{"train_examples": 78125, "n_mels": 64, "method": "simmim", "mask_ratio": 0.5, "loss": "l1", "arch": "preact_resnet", "nesterov": true, "steps": 9800, "batch_size": 128, "adamw_weight_decay_other_params": 0.01}
Rows from block 7 of a small masked spectrogram model, named by matrix and row number. Rows with one number belong to one channel. Each number is 128 + 32 x the weight over its row's rms, rounded and kept within 0 to 255. All counts start at 0. Numbers have three digits each.
After each channel's rows are labels from the 100 clips, of 14976, where the channel reaches its highest value: "responds to" is what is common among them. Only what is clearly more common there than usual is listed. The data: struck, bounced, scraped and rolled objects made by modal synthesis. In brackets: how many of the 100.
# convs0: first 3x3 conv (model.blocks.7.convs.0.weight, 144x144x3x3, each kernel summed), inputs 72-143
# convs1: second 3x3 conv (model.blocks.7.convs.1.weight, 144x144x3x3, transposed, each kernel summed), outputs 72-143

convs0.70:114121123144108106098134127094182160117086146074114166114170187100104134112167139097159126112102183097099140159186119063098138174097112147146105124188155105172116093149134152063155157112143170124105147101086115204102
convs1.70:146153110136095148115168141188140074068107128169161115154108110178134152122116133092113080145113061107190064124125165172096148093123135165101149106144143158078146079058062093160181086159111109164106131188006147132102
responds to: bouncing (56)

convs0.84:106090070034156108110137102083124129115107166160117122175084176116116114103112145126208128148152165092153077165094161131125086134106145146104087121123104120092132123130171108095115087173112130115117079060120159076156
convs1.84:135139138168103205174137179144100113152117074094167113131071145126126111139100132141141131145179111121121066175177133141071091181133112081167147124139104153147156139187134111135163069148123147129190157107123116142150
responds to: large (70); one hit (43); rumble (30)

convs0.53:112160134148110105098140120110139115095074145115115092141110160153122094125129154157066135182187146144141106165123090120118142169094149114112186105140094166098126174150094119091136093194142145118161133108183127077144
convs1.53:140131113142146158106110104083106062073159089156087141115142130148091136110112151157148146089134145146066127111145156129173099167111148193138162113145149095118106096109082047086131241077127143111058155128094086111078
responds to: bouncing (65); rubber-like damping (61); shape: string (30)

convs0.126:199095105143112095206102149145207099131093122175138092079126126119139125096143111096126189143105096113145129130096079099083091146134141122154135118130175176131131126114060115105133096190124154088107108136118095105077
convs1.126:167111125153154139198114097145156141136166084146110059147126127130161103048091102110145162158152174099096120137136048106187115108146124159106178119077170152086117109161113088123149099151160113136080071118088118127154
responds to: bouncing (98)

convs0.54:117123146133113137160141112167137107103041109103150176134108192127102094165097096123169038096161159183117150153075085077056130099116099150151099069096097131120179026111123093105179115097137174141109092145157116150105
convs1.54:137083161139110125152021125109126095089150063135166119120058116154145103194101146114164102121096120161123127125177105157125127130110185118152106084129137112132128021158125123169149050163105159125154095116226155115116
responds to: large (77); one hit (73)

convs0.100:128144109150127121128136095082089150144132149067091138138094187109126163108150107107099183196167150125130110133147168184157095149148161111140154116103125115145100091129117140043126144160111115109152215158089130108174
convs1.100:113085123125076135114113126103159123132149169133144123152085175176130121170114125118119155121140137150122136103099068156183130111112066073137162153121143163103087120188126148147106166188204110112102129130109092147128
responds to: one hit (74); pink noise (57)

convs0.10:135134117123154089087134116114159081098132088093100127155172109085142130137183139169111158111187179125105117110076089108113121118156170140120144109122170105128215069092145117151128126082135101073065120178116118047107
convs1.10:125162189119127153171158089134161151132121143204148151150168174160142164104117215133124103118170124132125161171130186155166170110130108076145091166083143130122147146123125185084179140132193124131134144161156145076133
responds to: one hit (72); clamped rod (39)

convs0.89:172135131144089128099144136129066099135155150114087181105084135108113131173108131147118160179126106229156181113102102079120109096135110152126056049153122067098114060121097120111179091095088118131164156158115146136149
convs1.89:099087177129172125119144091163138114081091129106155136116091110123113125148144102156108134125099146196173121174155166170144100128098109219102157142135125123196120056148161086139130141170153115139209111124168112133160
responds to: bouncing (66); thin (high-pass) (37)

convs0.115:086129153135202126213159079132160135130127109122124123087054101106123115096134140147147178123112109108157074127114161143144124110154131159136159136126106138159187141096108108178167129106124107120133129148098110130135
convs1.115:167096154241115134101133141108172119085177129198057125142156188134084068116126095159102145142100127120133176072141127098147085121092105106101096120052115101182177143173103114141101149113049135223097204162143098136112
responds to: bouncing (41); clipping (36); text has "clipped" (36); membrane (30)

convs0.74:131159185138062141100168154123086155137087119135113156117155142074118138178102114123163103099102087174168133185100118148083164156110138093169090129106103118119139096130159138132152126153149133145126182168151191141135
convs1.74:114123150204191123056110098145058076169076143105121162110110114121126137169115122155120134127103106213215129111125086147102109121075142139121087132193087117163175094135207184139079139121104141123115168160146148148142
responds to: large (73); reverberation (56); text has "room" (56); text has "reverberant" (56)

convs0.67:145122071104139067097153108137122079116107092137122159101057112118139154127101122137102169162134078178169085127118130138073119116118114190122077095138144093100107134122113074067113129160097144177174141088097137095152
convs1.67:111157087104124115116132115147113111046152111101129137077161141123115099126067127105148133129112161126068169105127100105099140124115095186143172107157150095109146134075117095088159138099105093133125161097087092106162
responds to: bouncing (85); text has "quiet" (60); rubber-like damping (54)

convs0.7:073084081167149175208099163111092138083180145157200151053134148057086103084081152151155072122119089082196112143177128122135102038170104128150098125119119122126187169168103178159082112113094146108115125170133159069121
convs1.7:128106170185095163091140154096138114151160189159111073078123142143121108178108136152135100111118135129151131088170179138145161092114177152095081180126098149164152166145148143106138130112092110176086230095142167144097
responds to: large (74); mains hum (45); clipping (32)

convs0.121:123149115126164168128119135081154140184099201131059154157109087085243124173152096135137195164057138090146127109132101124088177139209189124110164133142088153145140193176102107122161129162131162120127132106152122114135
convs1.121:100102113054086096105161105119077130073082217118134070104078132123066105114095081168109128107148151173112131144117113099181074140088132132148106110113126127085108131156085202137085177151138078086131142133100116066159
responds to: one hit (66); pink noise (46)

convs0.56:126143171086080088097141156083088063152118118156143098141103125118103141147092112153092140141154127171155132095155154179125137169091160150129124134138151090107104157067082169129116082060131130140162220119072146099115
convs1.56:130113118109131137123144083112128143132085141140130109114122129119141148103117088097132156113132115013115099066129124083162163146137095129135166144089133091074114166099069129135128126029103161113169162147106094089134
responds to: bouncing (60)

convs0.51:113122135056163152118128114075163128063102147169166180129113093114131081103151105087074143125149104096096143096114092123104123138144181103110146079150105109079087145106170142143083121180157148100144118160127103118082
convs1.51:145090091147125131108130141155119113179082097122058157160079139121106113172088155115083146103101149061078122124128055123120152123143119139103136137202180061057134092078110138095115100133145084113129151073127105092128
responds to: one hit (73); pink noise (56)